Weights of a small masked spectrogram model.
Training: adamw at rate 0.00074, 6900 steps.
Data: 78125 training examples, 5.7 epochs.
Rows from block 8 of a small masked spectrogram model, named by matrix and row number. Rows with one number belong to one neuron. Each number is 128 + 32 x the weight over its row's rms, rounded and kept within 0 to 255. All counts start at 0. Numbers have three digits each.
After each neuron's rows are labels from the 100 clips, of 14976, where the neuron reaches its largest size: "strongest on" is what is common among them. Only what is clearly more common there than usual is listed. The data: struck, bounced, scraped and rolled objects made by modal synthesis. In brackets: how many of the 100.
# gate: MLP gate (model.blocks.8.mlp.gate.weight, 672x256), inputs 128-255
# fc1: MLP up (model.blocks.8.mlp.fc1.weight, 672x256), inputs 128-255
# fc2: MLP down (model.blocks.8.mlp.fc2.weight, 256x672, transposed), outputs 128-255

gate.564:128154083141110113128151172132118155128128114070128063128135069128206154089128128095044084128100134128128170177128107087215142128107128128142128164163128172128128087087128160147128125108188157113128129175122102222129140149153128145128151128133118117125115143128100128137067079084128090174093174128128124145139114070137173158144128128075124126133094164079138150050187130241128128138140
fc1.564:133128128080172128079141128164128128147243144165205128170170128131128128056097160102128128178179110037128128145128120195128116182109074143128185080117123102140048153135126128132128076107145147128139128106128121112128115102188103139178133113078122106128142172138133105144128180128063152128137137152128162128128128202128203128172128076128128054148128128075144112116102149117129128128131
fc2.564:167128128184123094158156138128157148128020159089075125061104128128097144215164127119105090128128160128114128087136137128131156095128185131154101128128130129085152088091098128134076163128088069138128132128128128128108106171121152128110175082128128108128128173128121128177119096128206111128128144085128135137155103049128128101163128128039126128132128100128155151129140128189128128136150
strongest on: striker: soft (82); bouncing (77)

gate.221:128128128184214124119044138165128128128128128128176163128086113101148128128128146128142128128128128128128167105179051128112168100107098128086128128128097128062103080128166176192200128172085120128150128094128101128160111097109127142114096128179128128128171199132128202111089128167113128060126128168128150131128036114066098107128128153128144128157163125128175087113192152139113160155153
fc1.221:164128128163102083129148181128163093134128094018128128180107102128128081104128151128132128128164128201137101077168084156139128128128128024128090191068151143161134142128128178077132150195109129117148129177128128128088124101073126128071062210128187128167162183128091111112092128100128128128115166123124128110176112128166128134148128128035128117101128128170084109128061128095081105174131
fc2.221:138144128128121057185208195128128128128139192128128094020124128157103145103117086132134118128113107128114158128128128147128133208138213128153082177150144161171168083156128155080128054096091147152080113179128125128085128216125128128163118128180005117112098128141125128095130128128128136171128118128104124132168120197128105128128128137080153157139106106097128135068102154205128145150132
strongest on: scraping (55); steel-like damping (48)

gate.618:140128128141128156112179174126139140128102128235167128162128067168159128170127145128170123144162128149106128172234106154155112128128128076128128167135128140128128174093149117128185128128157149078128124153122156128128126106088128128090159153113194128050159182133108173128128128155075128182129156181128153128129099149128166157157111104172122128128130059058198147132105175128098173147149
fc1.618:128168170113091166122203074128079163092106171101132128091124071128128128128100125194128128153128128133187124195057128128197111210128163128086145128134118158069128086131102128125080114128171169075128100128142104128128102108107133149128093103101107135179098128128128128097128088135176155164091146202100099083093128246073128128126180135171136167128112128155137111138162128101128128128162
fc2.618:145190208156130065128128128083108089107082155228098134092189143051057127176122110128124128128128116137148151128128152128015109074128061107133090110154166146058128143131103217085117225128090128082114128106129142128127127084081073128128196141099128056144126128128128099154158116156168087128128127073183137128128128126158117128135128096158076125128148128161116131186128127146128128127132
strongest on: scraping (56); rubber-like damping (42)

gate.650:128106149175128128071128142110140140145128133106105066147163154167148216092130054097085128128128222128138113121128157128091070040171081204128198128175128128124098128080097128128128128152128188149128100149147153119128139170128128188134172134069191143128106085093128177122119098128150146128168150071115144069074119082152235124068128154128128128161092106128079150121128174108083156131128
fc1.650:161115140123072116106128148108128122132128119155100179128128096119112128128128145134159128128128189189089128120068189102128186148169128048160128188116177144077128161146145223148128167097128158062156156128128170125128128072049160118079128128092102103109098128143092111096084102128112189128155128067112106125138098195093107194114128179157185177128148061128128128148079169086110154105151
fc2.650:071128131128128128123128109128140128183149068107193052128128128153168221129128123155128158144128170203119108074128117148046128117208069084128115128144154119208090084128179148128209128126128128130181104128136123128128164128128150068125067105186128137128155128103128133161136187128095128128136139142087150085089128128137128158127100169128128121128128131199128128212165139064138170099128
strongest on: scraping (50); rolling (44)

gate.538:128128110112163095096128166163181121128179128126128062199114135128128225128128049128128205128152135110171160119066140128128145187211078112134137088128139066128128143164096085171154185160074128075136142128128034143092197128128128128128128166156070109135112177128110128128128124122112128182142139128128114147059131112175096128090147111229128128128128104128128134128183148132128127128128
fc1.538:130128154152118130102128120128184128130076207097128128139075095128082147189182128116151128128150211078110128143044151130128128076158128099128128128109128128128099128154107098101113153100101128128128130128084128128128160123144148125093158084098076185058151128143090096102136128183110128118050164134153192193128095153107163128128133137144128143128158053128090063076128128076128128128150
fc2.538:132048131128132098154091128099168214128164115195206128137067180148128128145145177101128124128128208151044128128128128069080128079128132128138092128098120121128050175141128221152128104128110174038138128098097200093128096102128128128128128142128128128128128166128142128128128177153097131128128099119078178128052128128158107129099128128101128079088160128166157128168166067128101128097141
strongest on: striker: soft (79); mains hum (70)

gate.46:117206139166128117147128128163119161154082089123133101153143078148145157103083128157072156176151128128137170128074100128128079128165128070128059128176167120128128128128116136172117150205145130124148128155159079128170148096128132180143120103178128094137115125128093146119138150177115105112128152103155184109152128128128087082128157130188151080152181165128135162084163128128083051147079
fc1.46:143167128128033128107153146080128119128086128128203075139128153170069136110061182091128120128132128120128105128065128108114128058069128110155198069145117156203168142177141161134162097146107128164180111102128098185049128150125128117125144068112020124090128128141103124154068128128128118128092128157123082059128130199128128160099084112078128128136111170128133128144095128091129128174163
fc2.46:103078107148115125128119128106128064101148147128168175127091140136095131142189096152128176128147128183119128140155128206085124163190149140128128101127147130128128133198155136128138073128184115125106125146145234122100144139115128102139112128176075151128143051147128113128101128154110255104114173128091128089113150041141104099156128129071128132132172152128127092179114155108081147152127
strongest on: action: repeated hits (48); rubber-like damping (45)

gate.419:134131119170128174175115192128179107090177136069128170150112179128128128169128137173067128121128128161128128088128106175061127145151128128137128126108169147157080191129142101096128128164169095187128105128123064156092138152163156128085128128151203128146128169128091128100168146128128043096128128168158131128105149128078081092128128128088066122077136143126128162128104128135081166128086
fc1.419:128184128156128174122107117169055159128128174128128130092128128145128128128097180103175128110099128120057074119184094070087115097176128111163128087153128128128128128142157075151187083128145089163082128128160062128128061128146050115128131122060128177092084102117128070128094127144115128128159128071170125149128128079128128120128128104090168078128128128196095084099128128143157128178121
fc2.419:079166109077128128166128128099095079093119175128128128128137173128128128128175087092128128171128222128000128128148183144190128151130129031103128128128159128113065211128081128148128098118057086181140129104177185128142102128091128128140083128128144107128105095128128124128128143113169090128191128119128169141170099128126179145162128128175128128116131142154128128128128149145094128124128
strongest on: action: repeated hits (47); pink noise (33)

gate.587:128056115096102113128095128085153128163124176082193168127128137162128082167193065115074151085122074170148125107128086096128128046116148128104141066128186102128135128091128128172080096105159155128100128147133197110128157187128128109128160128101085112160128161108136183128123146169048128202128128068128128128122133163128128128088096114128062128142139128184103124132098128128098128128112
fc1.587:178186161157072128159128128079065152136128128128128128128170128128153128166090094140128128128069128110173151086128088059128158105144128079124130128128077135128128121137063121128150159113128157128153105088087101183128085099110110128170062128108165122128128125110166142097139115161128137113091082143128181103169075128106167128080128156090134128123128139194172161086103141128109128157099
fc2.587:097134128128158150128128133128128142136131116186128128190151115070093128107134140100128128221156089167071149135044127128110128128128153146128128130126128140159128088124128140142140156145140135095128148128128128156128122069128093056128124085083134113157128086158128128118128154126080117189152128128133123160112069223159090178128081146128148104128192128183113151128098188145088064128128
strongest on: scraping (55); rubber-like damping (42)

gate.487:123074128117105143141107159196128128095141128128128128150183128140090128128148128128087065116124128097082112216163122128128111172175134128128129154128145106158054128119128095150157118128192109183166112156096165089128113159158108091101123133170128058098108088123098139143179097128091172111159156085165075171088116128181080128130158128102150078107098193128128168163143128178104128084133
fc1.487:127038083105128071128128146128127155185128132082144128077128082128090119161129178128118084169116161189164128146104178065164128166121128151173128172115128128128135131179093108190150128090175140128128133128041167185055128128112165077128143076146128103123093098159065064158134128136127111179169168151128071123070128096142128128095128128174141128128110128128136091166128035090128162128071
fc2.487:162141144108128066165128128109097174128128155144154255128121111112136211181178128128079128128128072193090160027081114128144140128085237047092094128128201155087179131150093132128107128100128128128111169179128158128053094128040076168072125128104195140092132145128128120139122128128117111128128128136064154103157149054128074128095094128153153128152101135128125101128117016155128135128149
strongest on: striker: soft (89); muffled (low-pass) (31)

gate.375:166128102068142128129069157078068179115128079137128057105085178114128143113128076128122137134161145097143086128091090083128128112154097162128135139128054152128142179068096128095144167093111128201128115128179112185186107099070114128129083142148088148158149115128128128128128144150128125161114128140128116128154157128144128128094128136128128079093094223088026128128128096174150160098094
fc1.375:144128099128161183140130113127128128080172093105086128138128128133128206057097129128129184157128170158230128148128128150101042179128128155100169128109103128128141161128161166131104128092138083174123090138170122128128119150128125128095068142150120168191128128128128196162146125088165159168077128159128128185043111110167173128114123131114101126133161193118077132076128134094118119127131
fc2.375:128128128128128128218166094067128128113128128128073128128084128128128128128128128128128128128156161128103150128155128128094227111128138148128099128176128128128128128128237128128215039128128057191128116128098128128198092141128128124128173157128077128128128106128128128106128128128128163075128128128128128128128128128119031128133086039128172128128017128128086128096128128128128128115128
strongest on: action: repeated hits (46); muffled (low-pass) (45); rumble (33)

gate.451:128169097074163151110128102176156165140129041141163128135073164123179128128097128168132128104160128123128216128141111128091128128128128128165120138148128128216150169087135128126169141128144042147143128140203131128128173082147096108125063128144128171142142135166128121115143128138085087148084128177065091128128184155120152180146068128113131073128128102124145128128125165146128128128135
fc1.451:174114061139108183179074154098128128087127128128104204046074176128128128091136142134096134128139128088091165128128150128095128124128128128098030128101151095128129158142102138128091128135128128128148168096128171147128128178150128186128040128128183092221113128128118128115129128099079128153172128128128074128128131135128075128084112128033087128133123093169126128128091128128158137123069
fc2.451:157183108150128153161128128139128128065128084133163128140152128128104093128131171084092128122104128008128177153128128180128187169099047128128128191088128128023128038175181128085128128104144062146128126128128128115101128160182097128127148149128128172119128128128128131119093109128081128128128109140128128163102062128134179128128110128128159069110128152128168122163130156128132128190130
strongest on: action: repeated hits (57); rubber-like damping (53)

gate.387:163080128152166105082115161166163160190120087088078128128128128128128123177128130128128193180128154128128128150076128092160128099224134100058128049128128056125128093071132089181145128174093148128220095128086128169128164103102128090167119121170109150103145175181090184109095136152128131142160128187103128197079128161128144128067090128176128114128128128171136096174165134128053075086100
fc1.387:128132136073153103157128106191170200091128116128145154206083128123128128153157128075128128194128082134112128127146153163148100158165042128108128128101128101160128128128163079078071145139086128167128144172158153105121100094128071106149128127098065128175143130098044114131162100128092152128109178214130168128128069173119161175128105124085114137112081128128128101087179176152187128136128
fc2.387:128131128145132135128129128123191128096111112164096183137205140128153109088160133134157050128135128100160128176128128106175099128085122145112103124128068139146160182064134125157128179082081125128089078085128185196164171126128099193128160128123148094135128195118153146095128159154212073128042109075211127138085102128143128149133121152068128128142147093128128103128123015136105112084117
strongest on: action: repeated hits (46); steel-like damping (44)

gate.290:133128141165163128120101136225079173128176128132128128128146162089128104126176128173128179179161139165114146171141040180142086151128171119160128128128128071153086128128141202118169101127113167128119107153112128134117103143128181093128096128161169164101098095141128128114157128123090128156128152128146085128094128128128128128128104212134142128167128095092057153079205149089077135142128
fc1.290:143087102129128130128128128139128128128228141131054086103128169128192168137113100117094092128206128128128066119196124117128128128124128128139065123129128128105052104128084178128190128049117127165118167128148111128141191088154128160194128108117128128095102124128128134128183128128128072128128148128128128154105128004123128176133105128111165078127179084093130110128150144159132111128128
fc2.290:138128104173210149137128128204149080128161152115112082128151104077128094110128167164100181047113120061128113125147128128128111160092168151141128057092128128132128134128146114114134122167117128145128097098107031093138123136160159128109113104097102190126140113128128128128165121109134071125142159058123128147180206120118114183154128202153155128111106155128128100078116160135128172137090
strongest on: striker: soft (81); repeated hits (43)

gate.334:149120148128124114138145075185175113094103104085128152128095174128128128128172128128153174090112128149125155131109134160178131163128193172181186128135055113122143082133199128178128059117112121074107088128098128159115120145114128192155128148128140141113128070108146097128064128174067189128128107102172128146106128144128166162128128128093099189128186141128179083092177170128128133128103
fc1.334:108160125160128130188135136154115139093092193128122128072096071128128165128146160073146128068128208081128128171123128091113075109128206111128202018086125086192094117123147128128128091128105097128161092152165155128128102098219166173187128128079128149128136076128128135128144128128132149132128075128188169080139128116127101199147128128175116120125128145070128135128128149128128114101158
fc2.334:128090133099080116128128128141193128106155128088163116139089128128128107119128128104140133128150128128128123111089128128059128255176192131128128084101128116154128255128128128128128128082149128101073193153084186128114152128128130128236097085128128098145156166095128128128115128134128128169084118128128120128128120015074103125125050128128128191128128134128128128128084155143128120112128
strongest on: action: repeated hits (58); steel-like damping (57)

gate.248:128152128188182185112059161128140113148094120103125128207110128194139128172128128108128128115080128128100088170128101048128190128128128081128087128082132128115071051128128121128164128139197082136176106149127135128128078128130128128168161161189064178128124210130087128128104127119135128074128128088118170210114088091157190095070199095138161061128151125128159128093128128074145153184123
fc1.248:128128143169142153077128147093114128087193108178135128128190042149130128128128159128109128084096149166106128174217148172128152071184092128103128118092153115128132107128129128062122188089128120128180128113066128128183128130128128119128128255122047143125090128131087206124128102112134156128176191128128128097107024107160142128145166146128117118120110128160097128128109123103150198099128
fc2.248:128085120128109072146092123129189161109115172146128115128128192128160137134130025169234128132133148126105111128128152128054089129149158156128054180126128128145093191148139097128123039125089128117080138163128091116234142128130128121099160122126144128127112123128128152154131108128116135128124128152130124128128157058059128128128139128090128164131014151063115156128040055160128128138128
strongest on: scraping (55); clipping (32); text has "clipped" (32)